{"model": "segmentation model", "dataset": "coloured fractals of 300 iterated function systems on busy backdrops", "train_examples": 48750, "image_size": 64, "crop_scale_min": 1, "horizontal_flip": false, "translate": 0.06, "num_classes": 2, "encoder_arch": "inception", "encoder_norm": "groupnorm", "encoder_activation": "relu", "encoder_weight_standardization": false, "encoder_depths": [4, 9, 4], "encoder_kernel_size": 3, "encoder_stem": "single", "encoder_widths": [96, 192, 384], "decoder_norm": "batchnorm", "decoder_activation": "elu", "decoder_widths": [32, 64, 64, 64], "decoder_blocks_per_level": 2, "decoder_block": "plain", "decoder_attention": false, "decoder_upsampling": "nearest_conv", "init": "torch_default", "optimizer": "adamw", "learning_rate": 0.0036, "beta1": 0.9, "beta2": 0.98, "eps": 1e-10, "max_grad_norm": 0.5, "magnitude_pruning": 0.3, "max_steps": 6100, "batch_size": 128, "epochs": 16.0, "lr_schedule": "cosine", "final_lr_fraction": 0, "warmup_steps": 1220, "weight_decay": 0.1}
Rows from block 14 of the encoder, named by matrix and row number. Each number is 128 + 24 x the weight over its row's rms, rounded and kept within 0 to 255. All counts start at 0. Numbers have three digits each. After the name is the row's rms in percent of the matrix's.
# bp10: pool branch pointwise conv (encoder.blocks.14.bp.1.0.weight, 48x384x1x1), inputs 288-383
bp10.0 079:121128128126128097125134128128128131128128128130109128128098128130128128119128121149130128128128128107128127153127185136128127124103115151128128128116128134135128148176137087128128128128154089117118153173221123110202204151176249128077128128132128128159128109128128147094121153210128128212
bp10.1 103:126110128129093100138128105113128097128128129105116128140110131123115131128101103128115126103128148128128128128128111111149128119117111128128125112116128130140120128128147086122128109128128128128128151149128117104123124117119128102139128128128119082125090128123136141079074084080105101128
bp10.2 152:119128112129095106128125105109114113128129128121123124136113118130120123125128107128125128128128140128128119103135128128128128128110119134148125128121128128134120137135147128122128122123154114126128152142128128107128140128134132090148120128128128102128127136117140142116109101140128139166
bp10.3 064:161115130128117188115123128131081149128128149133140148113149164125110113099128140128128123128138149173128123128123113128128128128150133128128136103128128133124139115158128136128104115128140128169130137128128128143113084128117103155165147138128000090128133098151131128156083132097000110092
bp10.4 141:113128124128128093127126109128113104128128128118123133141128120126128128129103128125121125111128128128128128128128123128129128112128117128146125128124128128130119145135152128120128116129136128134133150146133114104128138121131128089147128123128120104128128152121128128119099095137124128168
bp10.5 078:151128142147128142128132128128128120161148140128128128165128128128134131150143142099128124105152128128128125115128088128128144121142139128128128128123128133128128128124128217135176128128202179174132166128128128159095078128130128191128128090111203162128141187116128114163163141128239128066
bp10.6 073:128128125111134144120122128098088128128128116128128128128128128131108128117129130142132124128136128105128093162128123136145128128137132153128121128122120125128119128152150063121060122128190128131133108141189117086128128099118128110114128128132022112154128128111111150105099118154027183157
bp10.7 081:147182128143126140158131149128129100145016135155128134128124137128128128128128130174128128130132128146128112069128081128128137128128113128128126147136118134104141113128128119128128128128128134157126128128171138157128128139128128150185128218107070124128128090139109128128124128153128128128
bp10.8 084:150085135146130128143130157120128128164128124132128095170158141128119128159133129128106131128119108128128128090128105128106128108128109087106130154131140125128160180149128194152180128136240138156151128168150150195140172155128128174128104129128128135128128177149110128128128157132128134128
bp10.9 070:143195117117128128139128119176108091119128119128128118128097132126117131122128128155128125113128167161128098122128108128128161128128128167160128128126128128128111096128128057090082100128199128146128116133128098082165159090093097088128174194144024091177128128099113126128089098183030128149
bp10.10 153:100111107111105101108125083105142120105182122086110131128094100125128128131101117100155126123119140128113135128102152110126103128113128089131130115111128125132108111097087103104114114119074100128130128101128097092106102092145124087100128088123159107128109112093132128128118084109158112135
bp10.11 082:129128128128128147111131137125131128138114112129159148186126125122135128116122125128142123128122127182128128150107128114108112134123125098128124137118137132140155157164212162145170124127188121116128211183165140161147161148169186149226128134128128131128128148128130128128149157128153140128
bp10.12 135:096124114114109134128130083112148139116194113100115142147128113124140134128107128099153129153119128117112128158113128123128109155114134096128125116111132126136111128144128104099122118132128128128131135128101091097112090082128128100128118074122128109128102104095122128128114079093128095120
bp10.13 076:147103143125133162128132159135128154128128118143149128177152127122122128128128125137138125102134128186132128115118113123115128128138128128105133153131137128142161156178241149128128136138128137126155128193175155175156174170146172152224128128145128104128159147158114164128128151177117193181
bp10.14 065:127128128128142175128135132129128163128142128135147128128160143136128129128128145128128128128125128128142124128128128141111123115128128081128122126135128131141152195177221188150157121128128128150128219205164140163152191128168173128236142185128143128143128128128132127128128128128126146152
bp10.15 082:142088116128128128145126128128128136100128138126128128128118102127126137129113097128128128135112128128113111064116095100128128100128128133128130128120113134126118093128128062115128106126179128128128128088168126128128128128123128106128128165155098077128132128135119128128128093142077128128
bp10.16 098:138155139113128128134130133151100128128076123128123136105134128132128128146128128128128123120149124167120116127138128136149139128129122128128132147134129131115128146128204128152103128127189128112125128166186128128181128128128128128128162227128147111151128128128113168113111128223128226202
bp10.17 083:119164112128104128140134113124121128093075128128121128138128104124126128104101105128120125153115128128128128128107128109117128133128124121178126128131128128106128111128128128116092115130199128128124117102128108089119128108128117087118151178156072070128126092118125128151080090165062180156
bp10.18 079:130091128110126153110130140118121122152120116102128124187148128132128128128128128090128126094128128225128116128112105113106128103128128088120124149128131128128151171143240207145128124150234172145150210152129141176133125143140146170255114117119186128092128208128131151143142128128184128124
bp10.19 061:128128128113120175128124135124128128128128106128128153128144133123128135126122132112128128126137128126136122135128128128116124106127120128090132128126144121140157128171227142157128131128128122128128216197181133144154191143168197128225148128128130128128137117128123157128124140128128178178
bp10.20 133:103122124115116124110126085106147142107207114103111139158104116132137128128113130101128129151129128128118137167104173123128115151114128094128131128113128129128107085126106094105111113115084095128139112115107098092100087097128116096123110076119128108114128091091123128095117081112155106135
bp10.21 086:164092153134127157143127163141128149139128128161156149128158136128102119128135139146143134101154119167146109113128111128122136128145128128116128153136128128136165151174235148174135128141226127128157210187174156168128182182148128162206128188129134129128168116163116128143128175173133191181
bp10.22 078:138129114121128131164128142128121128128032144128128106132115128122127128142106093146093124124128128128119128082127128110111128128139129128128132128128121135128122128133156128128128107126191111128118099128166119128149128138117128128150137199135116128153119083128112128155068121153092162141
bp10.23 083:142163128111097128146127128128109142089065128143128128141107128131106128128128109141110128146128128148128097120126118109139132128140123161128132141125128126122120107176128128116090103139214128151125132130180128128154140128128118128128162189154043072160125128117115138159064106128042187152
bp10.24 088:110128132128139128128134135132128128116128115133110168124107128133128128128132131128128126167132141087128133162133176140128128126107111151143122128128128128143141157177107109137128137116128106108139148189221128121204229128207255128068176128152107128128131102139132133128126128218097223203
bp10.25 095:156185128133151128128124146128132082128129128157128123146128128133128128124128128152122134128138128128128119114133128127160150157144133128128132134137123132122136152174128172126158119128128168156128128185145128160128128127128128163128128139128128128148158128128128128179128128097152082128
bp10.26 091:128174133128128128131123128128128103128114119148141128119133128123126128128128128146126128081135123094128102123128128131151128128145118156075132116128144132134128164128157128102128109136128128147128161128127128128128112110142053154128152146128128128136147130128134098175128133081118088046
bp10.27 188:098088104124100101128126096086120109094128132093115103128107106130118125125101105103118126121110114110112127109107123112103100089100123110140127123119129130128107106111121090118120121120117110134128123113109109074110121128126123087094123117128111109128112128117138128128110109137109128164
bp10.28 107:159185138114146136128132144180138128128116111158128149110128151124131109108141128153108126115128128122128132129156129124159128176137138128074128127128135127128123128190173128108118128131177151128122168200144128151155128130128128158188139148128128136134137131112135110162138128128128128128
bp10.29 103:156189128117149128128128134165128128128117131158141141109151168129128125123147128133110129111128128144128128128140130133128128147128136138080126129135128128119126166190175162126128128135174168141129184197143128155160152128162104159191137158128128128145158128112135103169147128099128092128
bp10.30 075:123134119122093125128132126140125140072128128122128108128128117127113134119090100128075134182128158128128130128128116128128128105128123150174133128116120135136119128120177096118105085128201141128128128100128121114107098119074073110128128211124064062134175128131122117128058106195042204128
bp10.31 086:136082147132131161128128128128135159134128128137151128184154128130128128128135140134138125128127128156150119128128145128105122128135124128128128155128140134133165154172208164172169135128205128128153210185174150182150173159149186151205128158124131126128166161157121150128128165164122177165
bp10.32 093:132064141128128117131123137128110128156128128128154128182170132124128097128128137128117133073138128190116105096114075128128128117131128089128128128132115129128154128122128213153177138128214184128147128128092159176090094130101114187231128085128167128084151128140122128154140143128158074086
bp10.33 125:099100114107111128108124089102128128097196121094117132156095101131128128133104117094151131132121128128112135162104158113128108139109134090134129115111128131128107113115093106108129111119090107116134110114103095102104105128138128090090128128120155106125131128087134122128107079112158128140
bp10.34 088:128128115114111128111127128100113148128128144105102128133104086122128156134125128125128128128110113129128120094113092110091128088155128128184124128109128128136111124174179059128110107121169128123134172163171128097137145128133141090133128124119128128128126116134128144128070101128128128128
bp10.35 084:137128128128125131155128162113118128122040144151105148134126116128109160128124127128128133128137128128128111069127077128114145086128108128128123118128130130137135122175196109128128100142222144142128166153179128136154128128082128128143159190128128083128140120128130128175059128165128189128
bp10.36 090:145090133125127174128132152128129154128151137128128116128144131132133126137128144117139128128128122199119128115100128111128128126141124076098123128124135128142158141128230216142168123152213175128153203128128150177097109141128126175247109101128170128078128128137128116128155146128176082128
bp10.37 125:096113101106104128113125088116143128106171115099113130125097108130137131128097112103131131128108128128104128142102162103128106133101128091128130114110128131128099086103114100091107104128121110124128107108110088102120100076086101098084110084128103103114107128087125107114106087088071091106
bp10.38 076:128082136136128142163121128128143128119128132128128128119140119132122144169128122115110131158112098128133125072100128119128116101128128103128130155119138128136160128136196120138128118128210118153153180152167146164156159147111167128128128187132128100128135109163116127128087128181080198190
bp10.39 087:144147128116128124128125120128109122099102133128128087150129128131118137131128123129128133128115128128137115131128128128128122128136128134172126130128122128128128096128148072135128120130197111128133113101173133128128136136058107128095128158128128098151134076130111156128095128173036128153
bp10.40 067:128128128128128189128130128121128191128128115128140128128143128126128145141128130120111122128117128128146128128104128133113128103139117104115134128128136120141152128172216150128123128140128124148128202186152128170128178136143171136192143183130093128128149128156120128128071128128088181128
bp10.41 078:138081128120124114128121150126128128128124115128157106172149115128122128141129126128128131128110112202111120099094128109128119119139117080156122128128134132132163128151241196159173128128216128128148202168156153198138154150126147158216128136128128116077154184146120134141128143128128137128
bp10.42 185:092092103116106105116128092087128124098157126093109121138088096126128132132105106093128130128111129116108128131104136104110104113102128097128129115116127127128111104116119111107124113124126120135129116116084097085079102101136128090128128104125131106128126128096137128128108093129158137128
bp10.43 086:125101144128141129137133154128128176140128128148143150128133130128144140128136143128194123146130128136153115173128172132128128129128128109128127138132141124147163156167169162160181147129128126123153195180178146159154190148196214128154138173142128144151149156144119147124153157174157183166
bp10.44 087:160179128140128128146130152167110128153050131128128150128128143130124128109135128128099130128131128128128107128128106128145147128147130128097128139136142128134137150216128135128128106136237154150128186207169128147158133138128081153128156172128086132128147128137125109165120135128086119128
bp10.45 093:153197128115125163148128128169125128128057128149128128099138144133135128122128125150096128112128128141128128093148128131128136128128128155105131134128132131133128142199200134128118128126224128150129128181157128141159131139101065128128166159123092128144140128130126128154123128120093130093
bp10.46 088:156200128131132128151129151174128128128050128128144127109148128124128128108128128157100122114137117149128121128155116128128128128143130161128126128141131122128128141207227128123128128135128128156124186128159139150163138149128071128128157170132092121151140128126128128128137135118093107093
bp10.47 091:156189128128128128153130143128128128128128120152145128089143128126135114141128120145106128128129104128121129085128107126155128134128134157113126141128120133128128134205209128123128128136217128159125163128159132146158139137128082128128155182130089128146128136128118128172117128128092122128